config = dict(
    am_softmax_margin=0.1,
    am_softmax_scale=16,
    max_steps=21300,
)
Rows from block 8 of a small image embedding model, named by matrix and row number. Rows with one number belong to one neuron. Each number is 500 + 50 x the weight over its row's rms, rounded and kept within 0 to 999. All counts start at 0. Numbers have three digits each. After the name is the row's rms in percent of the matrix's.
Before each neuron's rows are labels from the 100 images, of 14976, where the neuron reaches its largest size: "strongest on" is what is common among them. Only what is clearly more common there than usual is listed. The data: small charts drawn from random numbers. In brackets: how many of the 100.
# u: gMLP up (value half) (model.blocks.8.mixer.u.weight, 192x128), inputs 0-127
# v: gMLP up (gate half) (model.blocks.8.mixer.v.weight, 192x128), inputs 0-127
# out: gMLP down (model.blocks.8.mixer.out.weight, 128x192, transposed), outputs 0-127

strongest on: rising (38); step chart (26)
u.68 118:438514542389579470414402533566416485506574516591394545466576497507480495604582535454548524559531507496383549509489433469468583553464549471582508463491524496552578444597534529424437563463512538540520459524500486461587551501456558485524503517436456457437548438477536496472485497497555428489480489497515536449459416544471548538439428471455491476432486478458449575489460555549497464437436
v.68 118:504584448600473458425470468492519418447506534520491615506511590554505527536503543483444564479573498541490434463441483611564538551491548532451467444533531514539524504506602442528494498520570510529410442532460512547417515480547502479552481429534500506397552435595512493487442426490461452524435505518518516476535406454425458578486392459511467522476542534463469545549515504587455471565352
out.68 152:481501414548504487505555505571512561420476463566567460536375426504532498514455499534504458500501457474475546540534469397498447420554590492496409498543449501461432518513494414518579448401477439521543431469607508483478514430465459492494502433512544554484466429463526441613553565494555579502509524490481447469464580480600479431620529529455566464524452564563572493542501478487550541573532

strongest on: radar chart (35); lollipop chart (31)
u.120 099:459540490531437518412487436481448529550505507481525532510486466393511580577487480521426445486521482500504507519461461552515501510555488509430548432477490506578548466517552489446461533686533474488435481609387474481562479479518509514479475519533439392486593471533538465424473510527413486439520570511497536538417428505440539549434485475536480414587550447436519551474368595503510509465452
v.120 096:456519509509527510467548470548505512480544529487470418503425397480529580536570440465551482485571604499451456455494457457426533554504492510479361486505500527500493427514458428516521489474525446537572502466565455548439504410496440478442552439482529564480432474479420376577448479502492549441519545536403373453463473513572470591514479558538441544510487422589505442510574433583487552493475
out.120 099:536521535493550475513453491427642463515510440512532481443614488603515401377478459533550571467534498518466509436400519550524515560522500485503558468523458476491546581469557437583461496477526530459511573396543465519518469630498466590630490530569520551488360438509528451486507476549522478460490522521431510489539443482442497522528442452572430506490523437472478469493478509482469438564473

strongest on: area chart (48); pie chart (38); dip in the middle (30)
u.54 108:510535547512431434494503451532435404574423544402430562447483474446451572535560557457420452499458610529523536481429534520446511540462492517460551499431509555555540525564504527484419512599525397466476497521485479545467548480555560513441484527555537454482575528547446565473543417557462496494572543524596483564527437549402569584472521466437509430514505522471495567612484506525463476420495
v.54 116:473544564473436484540524496575481459497529506454444524457534503477435561495541484532506469458449522543424466498536582471501516532565422492440419528462491491504500558536431518553499598507435528509529566466525483568469437367448494446417488538467539442557398541540376599513501438440547566367444468559412527512476471575490474578508494471617499503449553485602529453560507461445490523505525
out.54 108:535529514574433400595450470501529508451523540415460555412494486466533474475583470611484520473472601482431466476409529523487430566528567520489539499491513455479525553472543463469433425542478469402610607419538500552540480569478436560521511464523534548461428412544571553437532509492527393542596507462469471528515415507483499450535475480505526510463482544433495553578466484549400502490466

strongest on: horizontal bar chart (51); area chart (30)
u.30 096:458492531561483512512499486512438374526489491530420548527491551492511528578574542567426517464506550517535505453441543533513463472526522485478535458480560442612621494494477573540504599608543542479446597523427530515479560447483522573392597467446459476529568474525443497567450540494497471480539539448515523533443487554445554552521510511535429424558561423432450562517451418493453462426408
v.30 094:606512503495487496491470480449583491516435506418630463496405474514409547473461563601493489505478499496477490466486444525519387529460531584488481429546523534461501502506560487512448437521453431431479429463556504456434580506585505534511428500428511576456478463521579481432582508541501504604490506466557409495499467459475528506622571499429608497539465496604492526552536577501553538521451
out.30 094:568475424510537522489533441492574591393442491568581434530581509530578487518377499452526486473595445447466540540505437472566457446527535540611478477505489573385429498536549414554510471400410448486526492476567547460525529544542480490603455497474527514506443455430569439569495506559498549496466506564510510433482534435513515399528538451455450457485492539473591500444499478486522534529530

strongest on: horizontal bar chart (62); ring chart (36)
u.145 086:566485524486507509476486489478498440508400513514493592418435511452552456528468562498406410470506564532594510410428496545449525653554549513541500506488544436464563448506547536515477546595539436537534451499431543591488552470489502525582447570529437469567547411526424557502576442516519524485486477511566553511432467422476605394531508536519467510548496554486494511589541572447486482471497
v.145 085:494479516489500527579597430543568527519429526462550448502435512468475513519455546494520523521497570424506525543471500495495476403511578515578447525552535544472484499483413497530546408449427477506597439542607525470469548437585427497535482527423456502498466426412555455504510510523564462562544368459570433514460580472541528421482526551404454491488449576542471560502608573540562531492542
out.145 057:475512520536502439504425571581526497448499543452557584501412464509542417500570546479421481496379524475538537491476538445501425470572532462469556536463493523487550572489482509503474440442485417481539572494499482447497507506563465556600459487452469474527551426440571476482576562484609464517600462398532485535393590513555539466505534579482551496538498482375539442497463424527545545413479

strongest on: horizontal bar chart (86)
u.185 097:590578520526474500502450481558503475519446517372454622520511441547489550504571545568376462406455566501500492468419547450494478472475586480531484480524476534511506545472517505516508502511553379453529514473423463493543457483431486547487503490496491504375514459553471558470433549470504377568518466417511471508446438466486586522550485471443532475459494475527440575598517543459469553469358
v.185 123:452467567462482533562568467498590521537496474478595471491362443489475453531485599477493476528500504452449496559501502484502436417450554492467460509587540492412507468524569397481451456466500425414500449520560546513497590516560545531534463525465456512564405429430591481484539593536523465578492424491448385509475557523542557465568598501374542459518501522539523478506539524487541556474469
out.185 074:534467472505546520493547512561426546396497482607487463525528504554505557496353495457507507519548490596563524525533572548523533361516507481542432476492482550492459470544357536539651552505421546516546480481483544472465483415438490452449500479447495508521489547499437441591461567560491570486468532587514522439489525469515449500485516592570424483461546453525527411414511501439502495470504

strongest on: lollipop chart (40); histogram (26)
u.56 109:535494479546561518523470452485447454562441527443534560440464427532564495532502500509421480419627539460550544472400451527497524535475611513494531506478575428536536480563575478523569528566532457400477522580417450482578507422560599536472459421523503432535541478563520439469473545444449458503452521530544511560426472526533573460516488544484520448582597460422491484548460464453490452403450
v.56 067:430568543486491529433494449509498456511426410484513493505450538481403496530536521515452456448568474508510539471485556428423398474505491449471472500436527512488570525509472500526557581452373380505500507386480472458449507490503449541430580539440545508441559503517473563527538535525484453542484487562531550604461504485433542423591503533477535408585490451512484523629468549402539388493499
out.56 082:414428469435529492470391505417527488493436466569527511481579579460559465509457554525504496477483459458491501450470450579526465480565474510443569481466501462497545544541577554445481488554559527487473555582438586457484531565567532530613454506497461418613494482508549533398547446534513484412472501504548564573530571517424566428492563535516414427566550515404469483479441560459513434461488

strongest on: dark theme (61)
u.24 112:541517553560477529533522484492496597514537485441519526412466456491488490534557408401520415434536640422521487394556458560512524513492510513536455531479486580449429438503496457561523522531508410468547499563485457450490569495605554514460396541544503490497572488498522401531466555521580398525466520511420380488508484525483504538570590500481411458508455410523528525531530543557472466437502
v.24 084:567512539534489527462552529490566547497448448448466603521572474455484429495498573542403490442542511574496473509473522525533475426524511471429431561491524479442474582510466531533524480534457481384524580449459391500500502485488506538472461480514447501443379530528421553450491564417620447556573428454480567463482485490481522422558602469488493502538551460616562463535519458439409564477449
out.24 122:535539453420548537487508460480511467528433501519486468497601554485545489489430533549482430383585466422484574507411480399566505445595573486531550450537489517431488450527575459546518489443431440432501453461586534565464548464452585552573497451435470478475481462536491564509530500524502470458414547556504483496521420494515565423630515484486443487527472594568495540513484474416599488545541

strongest on: heat grid (52)
u.62 090:520535513481571534442503425498423473536474490453453586458435522484475512593503583421474425411572520440488491400511421453522536478483554558507494443584548514444529424511516469495499439515539468405414446520495462506542554475463668561503474542559458481397576514513493541520475543561520492512483505529554445470493424495459582471557466559438464482498493460540522615557545612560532496478538
v.62 104:525527481437522497478468535499471520526486374523439550485588538526505515552479549523473457468564454532539508401492478476538440549500362522438462484473399476439548567535530500493535526472516468527443507459426526493467432457432441456528473526506467400491525517609487666443564462424615534522428487450511531428529501549436522476524497529500543497547501554524549499640438485453455468600519
out.62 071:510391464599578554442571473453615521478479479517604429541554383538554445478421454484513553539501396478529540490548471527455516476496502433492506514484472488519481555488534477505500487509494468532436494541507468443543492579591442552537514525576477503544465458455536403578453582491509556516582549462555493564536542421523509493456509517433519395572572437378480485414503499411458491481476

strongest on: horizontal bar chart (85)
u.130 099:500446438555534516485450487503406543528441540524466590571501433563520489545543550518404444480464627528450472488532473514492528555381512506467518469472544506522487482557484557491458571625403503489456478545460456452556525519498525488471562547509482411488516473471486463480500489533498481524662449503574493450441461455508542558458548467483451516570476434423530478496422591537595484404381
v.130 085:584523481522543529504457445431506503504430504542508545469521470454541525559570556478510449436582570444480490414516418467508467549533521524480593416465468454471525427520495430441459539582512457448477476563542470496531576533450474684429563497534470424434545436540466524496529536507500362457562465511489552526449491477413562414579521462477491534577507460443477529558447519460536533413503
out.130 080:573528498531585517494549463460610542407476470495491526521519480471536491404542457568513551458583385423485525526417536434555488461568527512517501501544557465453475509538611457541549466396499423463517610506575524507460498529479372547504503485422490537510386397483554423590482563493567512491495495461510506441506507420480470433564472513556458463483490514512548540477517439426477492564431

strongest on: radar chart (100); one colour (100); items: six (33)
u.90 100:599515403522438532503574428509506490578474538433450597524424527521533479486574598538465417395454525526464437549504552531480518543542474552511483427562512489394504453529570456585456468575433474428491508538532472534612499462420477506539522603528495448514508442506554447484506498457565493531631465459514541523407475546462484521568546535526413494480521556512474609533522476486429508479516
v.90 124:482525480449462530520562407455476487561479534462439498572450515432579439460555583503469384406485552542447492631466469536499575496558452542475490458523467473490494404551540482559448420539415484463511535462484514529592441389457536450579504608506477430520478363479489466477486511554578580492501515524539581489507574532463534560525506531516448540434483544486516460496558438470486453443551
out.90 122:445484473528470460472563420428516462529549529442479481532505502583433497545498492452560525511557513438456433464550422546518525598399567606479487476486492559540480483520514477412423524551567580443464473550521501391452529651561542442391516483531514522489487561574541465490492466487445516545483526605415534443498556400497536514458476419532472522462509545599465592494443540495524498496466

strongest on: dark theme (69); pie chart (64)
u.67 098:523570543516544455404456413451526534563402500417530592463510424488508532628583582557417485463537588489488492387422486527521530525474523502521500471487472511570515417526551510494490569561508456454458515587494511486446521541441564595511489450488406451429500410520501529442472542471494444582464456469516519529424475471449559537538539483420453433562527441460521497555418536450487510469434
v.67 106:440484486525455467551556529533564538482545567431564444534347429469498514413438478469479535478448537524489437591560572495486403460499455454427474558552575568446459526455517421544495400567571507419536478457487485530485553467535454408417491549617515493555483517477562497455540491513528546552567440480486557509509530446581468423466577565482538516488489537540441470509546445592547530487499
out.67 036:473524479514415497527596520528439488413585517519542544512469551497519509578358553457441521472417531581518531552520578499518566406510474570433463540452550512547519487434421579486520460577388504550406474459451450541551437456468551465483485470543496465563517534533449550427541495530514611519519445557504537469475557447517517503470591509479414512446537495509518454454457411474523582418548

strongest on: lollipop chart (34); horizontal bar chart (26)
u.72 113:572488509560588549466469471449449463533470482488552562504467488415552490544468458498435533397530481497554588470451522485505444537491565458431569491490558439640534513484486502502518539581516458461387553594426468427571514485542533531480593459490468412508556494556512454512424555454460514472508553476509511596430508492476584476562494514539522497607571547427468477501444486399511440393491
v.72 083:503442489545537514550543432455499505507410500448592527429441506497518457576476545496396397479499496461514543431489505516458466455572530548468519526599586465421513520521566398541470457472430398410531502555570532466459509496548518545537446490450514541464515348445576451511566548545534458551509522493486462512381525526559606461596562490426544513509460539469494535554527447477509558506530
out.72 157:468470460447554494453374472445551467523431452582541484495577548492505420497465444540542452461520437440516544453425435523548545514590492513520582417456464468487564545556607474429504527502534482494481503557478560510449530539525541580579431476478466460548513463549491529403604456542495533415395565517533570508526543494482564427534587499494490460595531481441492471498422556464553397524491

strongest on: lollipop chart (61)
u.18 098:454479439505554526561510484469591460566476490545499577468466466499574479467454549575501522550546438562452531487459444488402459448479466413476532497489443555533580560555493541569510475526508535427456545477496556381471556661442429558535599432501475448460473467533462516509481580584487441474616513480514571507536493445509461424511552543456525461520523478480507474426445502462472619434447
v.18 092:477527471524501477485450445459488525472526516488552507538551516604525514452462437485505562405596515542483469452453495602563470549540524470454437516487561507491470578491467396458570497506616544507487478510481460561390494494617509548436537453470534551524533541512430450502427419449448501457391485539465482505549338424519514536530456404588536529467513485536551479532510556514495509514368
out.18 112:434447421507446489467519393410523493558471421555518454530399456444460442535539504532519403486422472513420524548416458553499490521556443553486551505550486525490506478608586480397481461565545448409427500487461592510588520504502507477472425520555511530533507492562499513463526443585489576491483590537471575491549591509444554456526494505529509402562503553487559554521407581478546517508531

strongest on: pie chart (51); items: three (30)
u.142 087:565548483466522490418465425448477505526404471480477563425516487491519519533481557600408462430582530408471493449421406502468494533481500527465567398544410475533575471499546518468468465575525498428485554496520434522499559520522549526523474482492509470423603373503471550450472514517558376557584519516487535511486456502463629460500533460422472499584495500435528514542455540488523459421422
v.142 072:519582423497398615581502502514578554484578478516469522481542508527494563512465468474490552530447453525505522517522430502453504437528473471383443562500519548515520551468453534576597471551378434521550596479542445552409451448511499536442532525515461427484505610555497605420512496432549507525464453484430475540460516499463454439543536600494537452545461494517609527538499492443513524508400
out.142 047:421482558427455523516601523559492430352553452546488392432486502517438482500549580431580490509446513535446521556587556518491511470518504505510451593551513534393501472500552456568542512468549531541474449494547535523511534491519528382492451543552475505491467547502509407600456539490518561462435445546433514506555557484458450597508380506537462509432456500599475508465564468489503579512498

strongest on: lollipop chart (77); falling (31); items: six (31)
u.177 122:436484481506500577459506524527462499407535404529463448554503524511611508484444541513500560595541434522547444540558501513521481428583485484483449570482539529518434543467494525553521509513492526521397541496410546549563502515484423404468546563526474440586486587498412485471402516496410546512503468502428625470548550462555403500475453589565444485508590510523561462415478551505544522559553
v.177 121:458502482516472519433496430430579495559489472495634519537538494443504479477504515507457484456547467514503504467430404525495579548520530509449503441519521470582513507498579435471545483602651550558364457582441457505480423516561539594521515453582509523485511420537458426470473501529408550488451594560550550546574476407490571511491529467497474459559509484458485440471401563483506513516457
out.177 177:518496474510472423535450447435469500524522346575488503511386472496454401459535475588537452464484477575471530531425485563527524562527480567490444433550450442450504506518486423457543498528525530487502533484484483519496454521418462499530448501550565582513432511538482509485561474562594639448439577483418511420530583545456492475598489465547493559524477598564539488521442552467577448570532

strongest on: area chart (43)
u.124 086:571552518516484516484529452442518512467480538426533613563494477507508589591529486470454467439558592480484401460376461513463499528450591553505452441561538472485519442543519466457470555567462460459505466548551445511521582483501543581428555589473521462385499464503478540510512536459504436458568539488570487539480407426439593467608518423480419532537516438531492537543473496512522542402450
v.124 081:522473605489432531548600456480461504566505442448476483432457507483476514597539544576434475520480465483585448418516521473432357479462440557434517524461482502583485503553468573499515521538565414505483558464487524524463565527570488501487474455475536462556526570490460515508463503414464510524443501406364465565485519514542570439467548525505593409472465538564513484610537519527580573501564
out.124 057:492479563513534523528591479510641471460502480542462476442685439482566437496409494449492497576500496541453574462488509528519553458528522391471511597457440525501490505486530494603583499500504491481514533493461455445441464521522541553583523486529494502540484465555493443469409489461562527465525479532488559595569435485487490514465536550522433370465486485460573510411500431441450547430416

strongest on: dark theme (98); ring chart (42); radar chart (36)
u.141 094:577536548509494519489493503519507540592443509430529590455521501495478520489524545534419501483567642535498527447451449520501495565495511487479559420518509504481568537529528540600426476514475454402482522472440408457452542562562568595611599532501514471402474439531520517445437534524596443486529437453562515549446461431514572538539478431389485491480493463407415503526487527515486546443439
v.141 075:390527446542467584489524458477457521568404446450511415468386451467459527532504553511544443477565495415552522467516468468479367357478497537557444502531501562426554534501451478545516471515559413460535449480553561531397595516560522511402489451537478457544532500474482497495491503400435461489475540475511468479528549538478582514567558525437497494570483461588473470476527580486578498445537
out.141 063:450493453503592537457530497516511516353527422612479437511508457460552440494450466468566523522563419552483502543524505506531521471556521491540395559475472449479446521542475432525628549458541561570479512487487548523531467518458477429490503518520495477606425545542482423569448525495524610445458504573464586453505540471506430489522456569615415513508543470517548385391506481453499503528503

strongest on: dark theme (68); bar chart (51); items: six (47); stacked bars (32)
u.69 098:480542550587515458499359453458488545489515536599525562497455458437526510530524556512359531511484522447468479441503499542482461533558578553494393486471504489589495430517603458488407580505490461501443519556527507506464541476546562574440531409575441496443534446517536506457515514377515511497514484480508445412478401487488531470499485430497462481475520515494519535543446604401520620471441
v.69 090:561575538559468479548539538490560606429524483500492510533505439503487591457546535480512540515430496548479464511540576468592412427526509554459467510479543421495405404454449504438443601542566423539557459554457468582475492484497404411439566470507508536431427490431477467479488570469529531516477480458462401416463513423553475515479586508549485442478513554617500517514414507466542557522524
out.69 081:540527455495521570425585521508517544509540397548507464527570500545488496475477395406513536544571428549531510537608518469534589488474441524544486535527442557501426476510463459555509550439511498560481457436517419513517397512431445445514488603571491486488484583495479380576436538509467594490432445536506527461563515414429409586443486487542475493466526473517512443447516523529508476618547

strongest on: rising (37); flat (34); line chart (31)
u.150 096:513487457511553532573582407496553571517441483488609526489475542480608517493449612522434475413459507534551504498531489511534484504488573517508518403510574384530557457511508362490441413601550438494475484549447492538500566465610435488550519459549486474459492398535508565485522590485474546520631536509491454510440527485544538516522483530478456431555518467455513481464504480384490524485543
v.150 103:545472426600412463476508462434584521473537630513511553519492532577478542474430444579510517479423517456498424554512552464506443547494507461530563539500519509429451557546451506407476442454473543425517464466549468516476448623449434475467560468494515561463508522491569509431562482470508534569553384527591476449527499422470433453462623470488580483460501476492454534510520458591468430536447
out.150 103:439462499438571557551528530593495509463364498503502444435518492491473473592529457450535457529543456385525529498504493440471433433536604588580494561460509538380452485585535474526521499441514449501522513595577601491523566475501528516460464448404383472539546466459555447579496576497480420460521541544465487488494559560563511446529443562492509421506467528495559507515518483546466566481460

strongest on: dark theme (79); horizontal bar chart (69)
u.163 109:509555493482450449478438511513432497429527549515472574405509565552544572526509549503574502481540528514371430518562467585551520543386507567531378426509481515432475486507454439475496589452573577537610523474537454469524474479439423409500559500499533539456520459516495451534544466491520476503495480468470386457417539519502452541502527411448490476436456536616527551497512514548546428586477
v.163 139:489587590508534516493539491541511549483528455510469509466584586567544553522605531469536511523584572541434441506546505549544542530511551525503438497532460455495439460465472480533519517482536594512580583435530422550540394507464402394538575493555503490503446521477486429591429523505507499482479480487429449438523439542453380588460446473542400480368506475574476474493473460508457552497460
out.163 145:571510489524525454430439525486478565515534430592454532487410442592480464470578501552502535527549538553423493446513491601537524576465442518549471505535406506542492452557486465482506549519564553471498608438433427430518401582450438509532539544493520554479431536502519464479454495493596601518455422412499496372464549468425426515488478502557478485477540436531536463492455574568576466514479

strongest on: radar chart (48); pie chart (28)
u.13 106:490578495451527509520477347472470506476429513447500556506469468470559504542546620539485398394605576525452466460449451547532585479501522551467524428517543499517535484602509412451475553622494459459477476490462429485540550443492491561510568559445525434519450403499460504519547469534516468463541519499568530492415537495478600489565522467519462526577552482467482523493432574473538480406418
v.13 092:536568505506495525564456485516498542509457463454429480483488507477521595514495586605521496468544483468506424472492543481460416484520517524502413536496545535425451519567445506465498609486601443507572518502591424516375518490522423444354462523410528493546511533532480509463440450463446505491424490525449410468490573484486463408557602525476515518488511535607463565610531563549531536522459
out.13 063:473492593426520499524571546503553500443517527471599464453537480521434402519505517443515547604390503423473587586532536474490524437512488462528548578498495583505537482470531548525441416437482448546512522540538547455505537617539502499589462527483484474486503414362596408475488561548489453556490505561486444532542519513549555515438524525412463439471442482448510501422513471434529560413504

strongest on: lollipop chart (69); items: six (36)
u.167 093:562488476508489520513435518499454393508586510462445515535411445502561473530509549531500467429583535508487502477435539472445535537467597422594385412466501516498529498431514444586508525572423482504459481432463439545560593476555533493448479492523537529436560424519468467483490516444510457537463586465528462485463435503546660501595360471528504561578481506528474484554522509455547478480438
v.167 099:561510432417477547537477508507432505535460475483443553445534555472478508520513589498488424452553494510591465500488461462525516483515442493497454485469361494504541570547546491465476539565543476469447483536474545570431472506440431484554448528511461417496480522635467644361578429456448477537452509461425500399538520523500561434566483499465555484503461569520554508602488535491480529565603
out.167 086:439476516468576530485405451487493497522428473546487478493579549436543480503500551514527437498518429466498489376502514494541487493541492406466596469481491391484570508530577561392439569516569521493462502622446593533487523574481472523622477518524433417569512549518454544422520513449448504409490481508548574582542532493444508501457498551494447403589567518450481485466468502450484431494571

strongest on: rising (45); step chart (33); line chart (28)
u.27 103:508496528428499558501631418480577548458475459532574388578450569465535446439456508478514428452531443456492518570595462519557476471472488543510422534627535466431469413464552468486457381516465527489449367502608536529536484515514481471560517564523521544471409478469527427484537584581498518550489486505469464502572578464539488437509568512488515472507480522548524529461511503449513492535598
v.27 119:506507445636404441514487466426460451534508532442405538515475550465461560465513451573479523502495604530447447460476523523581522544422457527479525444486547497519438481477502529470457532554517519379536549456520468518473472449476455493438477468491606562484572505542397528445500407474571468489541470527437476474508518550417489610543474433584472529481530539540457622587521525554481422589466
out.27 142:414474528499504499527551496588567539458429528498579454446489429439484465542573523537549480504438505425497554537458530510478440467538561480490455557424465513440512527478498440498478426436608452568589580504556607464483562521603438492538439508447502490515467420426590472565491543512438458507522598434433420611471574538536563423525480524444554419480478505455535517510474493514482574499459

strongest on: horizontal bar chart (73); items: seven (30)
u.73 090:561553594453516501529521426496429505549458454432463550507446518466485479490641520485509439384542591430504437414499570508538492551403547556596467412537467562503605478543454462514546564530489488443454462502544445577501551520378579461526474534428460519424518524552548458508524472535478471510476512434559395477500483444427525577567458459482447514498467542479451554521529512457459471501452
v.73 107:463517510527504548486560490533514517484473436508586500555353529458500461552467575456515517501543474456505483512486488523479432375480537496545464517590525563431481462518479433499528427489475474392529434540591552411525608547476512507505472563433494500513505398442566444549595539542550454509512495446447431481541554507570591443577569528387545457456525523596544501459545527488578520437485
out.73 071:519432503550521518461531443451606599454443530495527500484671454560545512482431527488490514555556453478413522458434415488502454520538550524461536491482498525443455541470564472550464480507453482485522545463511481416534559585570515521550493480557509499509442424453549452576421510517554409513581498527504577554552453413477499460516470457471408431483486547466574562485452523445506589453363

strongest on: heat grid (41)
u.10 089:475457467522525484545488497468449575498472497520560581506490390518475469594540445460475525512513504467556545463360475494605510538460542443520422457498559472550511492481499407481564480536592504462488424493489490461512559504545569588507535433536539491441481432472567523581472517538468432549489595535501557573463421435526584440534487462452509489620437445462521483531453506342524457459427
v.10 087:536557444439425512524587529615524520457489527504582501412450557464499580523455524496515479504497477441494457474521514503490448484456586575549481416543457423444463475434391510449459465448527429538569455475582471523525500572536449508549481511474476518532491496427511444508555573534490516552444509377534371456482616415576457485494588545417487547492483547546441519557456577455531472537532
out.10 055:437478522415501568562444498446548489436470438556467536477497539490539440490476533519589483481537439540482466475457444587512524553536458503438446509490516384471499579464556454570581464494534602544489624559479511401514471519550446443553507482454547471602416489549522449485491389493624429425524540570410529519502525550489522427562457533565420501540538489493575483456489482448524509499448

strongest on: area chart (61); pie chart (37); dip in the middle (34)
u.19 099:611560569489522511488473481484556568555441513461491620438428468522495521515561566532436527570527550439467558462430466498506495528463556483480508516552516610561540534438576549467462513543473451396473511509546467459577497541537498591484483487495478512428528416511625547438442524486519404534586535459490509553431419504484588488497500483426514463470495476441436587590441607478478501486439
v.19 076:513507482501424508548448474593546569435507508421495480507405541466466551456522520484511452506497436533533512463449497447485464460540433522480418468443510570415478626489424518557509506426550442494539500487448530577445494411557455450470454512521477423506491541554400539494642537430452509537464457471424477460540567555547482500504543588475620514449516476545378411546488562569521531507507
out.19 047:454503496457531542566540510582454510409484470545457423518469533471477497490452540503531475469557450557547493483622542451485509433560515466510387524463523486456475510531381491580622548444504541539517489477549494550395471456419488401440525488457498515554431599506441518587513522440489617472467463534514489462528516443515487489566491584575452559499517526633506411459551479442526544550538

strongest on: rising (36); peak in the middle (36)
u.20 143:500523494486585497565497438515531444430492535542597472557463508445573450540442618513471437471502448448531530549519518550597475504584637487526518511508559416407485422516569450476440509464494467528449462622521567551544572441478482439548428405468489449513488439507514513494528513509562542439522523507515496470421472538542488418525551489520452447458503601468559495450464412431583545463550
v.20 128:484498488462507584501525540556522589425525402515421436528525529515510526621473545467474559557543451493510473518545487451517484448499476483536493598449436481550479514566511567467460516543432460500435507469482573479553455614387455466481549486529465441524386563458553535554421595394488516566481436457432554439498492491544437461459453539501511439463502551535593487471449487427518615562528
out.20 192:545554547467495516503465619527430525490551461528419538480532528647528570465459574467400558473542548565509491377493562471528526460464445458467523522561430506551525537441456535583495531513402515481520508433463428614502435483418482510557571506509486519451519592489444531536453509422507489531506388508545469458446369482491414527503410505507474546474515425522522422530511490543528504528506

strongest on: pie chart (51); radar chart (28)
u.146 091:577483522510564505479525465521426554513373480483452691436508501533545494599547493540444466380501511451500566489436499514496517418465576483551517464510457489447560422497523508501529466574457428436520565536519447490499509517414531500484552505411440460456518518513545468589437594494539421483540517430512440498456502497519493407605545460443441510503499436444560523610476510462495475467479
v.146 083:560596525522445404603477481564550541483450567452450437418504514476485641485548547434473486491465471523523498519543478470534475478574468520464446485531577580442444505496392464505466593466562510490510514451459513581382466406476420477418507516416502496467516615444449600482452509471396524499458494441489469475502566504572487495480579536546528461471512472558488545527545480498569573508486
out.146 067:494457490422449492493551552476491476432575510512504488567534606487523543427466604480464523477430463552483490545552532490538503504528451444496564485553591487511478505446530544542401509455462520530488515458452576609568479470488468426561470567519528433532531545407459529503434505552503621493472410574590534525535494467397476514469367523569442600451502595433481464434506476464495527567521

strongest on: area chart (28)
u.139 096:530457448536598548507501452495504552511368471444539572446478442497566525558491574484419528409572548536535514412419455535490477468476500561428549453515477517478540478575507491505547561616464487542413543535463450427579514544509547572519563521511447421506450432487508470515426489501511409512534537498473487537416487441447529454508473481473422432553582372447491481519422508474463562436434
v.139 084:428420511493516518477509474515512472447467466456560439514420509505433631497413557602539498578507454405541492414509490456481338494541482581470489480538538628401486490537485490540565455501510441436486458487564487419355585445574504468495513511467504506514604531523514518521574525478492416481516494483464471520516499458497496517546527520442486503546452532547575554453608561490525496516464
out.139 059:510388450501526543479533482498558588442478477605548451553579457500488464520370415472552521583560394441535509542529449503480561422534490486559476476457516568526442544521551511505602467461477498578502440530567552431451506520539503477498448465495560523513454446475477392526491506509459517510425569563568526470581543465582523425483560550436547436547484432442572506460518594425492469498469

strongest on: lollipop chart (42); dip in the middle (32)
u.169 104:580622548461508525438554469527484537569457486437476528425512486424515525551622556543531424413537569462538534415506497487523559533499540569555466441530491501452575408572454423602516580440483485440512451462531420551474501472499518514489542530481530477418509486469504479560493565510486477534479597506509421515468477449364497508604499403484495494536460436513413567595530482469503464487493
v.169 091:454570472508503459430486467518500516412477439562489562433528575526553501537473626552415424479563438458536466442495414494538520484477541495400489541549417439467546527521552516463512501595460525510536471563446562444545557572498447543598465497490391420475512493583533551480526483491531470529528440590557506482492571563460478398507503542458473346507479555432570504509473515543479563493469
out.169 106:505527489606515479457526450478624510517487557441519583494615466573606500489452567535464551527570452432414474448456445517513489536505590496425538517510474491478442561451608488521481462502473481459545517453557442465512521590541472521536544468567520511479463396506532439533459480483569363526609487519514522556514400443519519461507456454458446433483508524473539546498460509464458540478360

strongest on: pie chart (87)
u.149 088:478530529547506438482438498510568526549539512476488636484547437403506541498516594549465557480485540465410516398488471440460459515466588497458468528455498487510548471512534491546419454542584477466536601490474414509483528530586548676468459481568524474506537439559565504479505472430517426476562541510454496612482492519483572523540485487386516511486480467474535542548387523500460544490396
v.149 085:460518516499448503558562537545526482509575527449453510408496484420501569527519508501547552491446504478509480559497589528506418457541483541468448541484484555518430526513461507473474533505517427549617539482451473604463423383487497432472458503464483452568520583568479536421566517319460576566479512439475462549492538492480466492487612550572551460503547531570409433602463513534517533552536
out.149 070:493515475484462516463584464457482495475471410533485407569463510476453504423477443501476466488530429583497484553568528500500526522508476553484420467556512526504472500550448451544631491465478508501428452442567477523465422448442497441424506507500551562488457513566423429605497514582497665492487561575539497472611548446431456532570479497578455564543497489588508462545561528476508504602578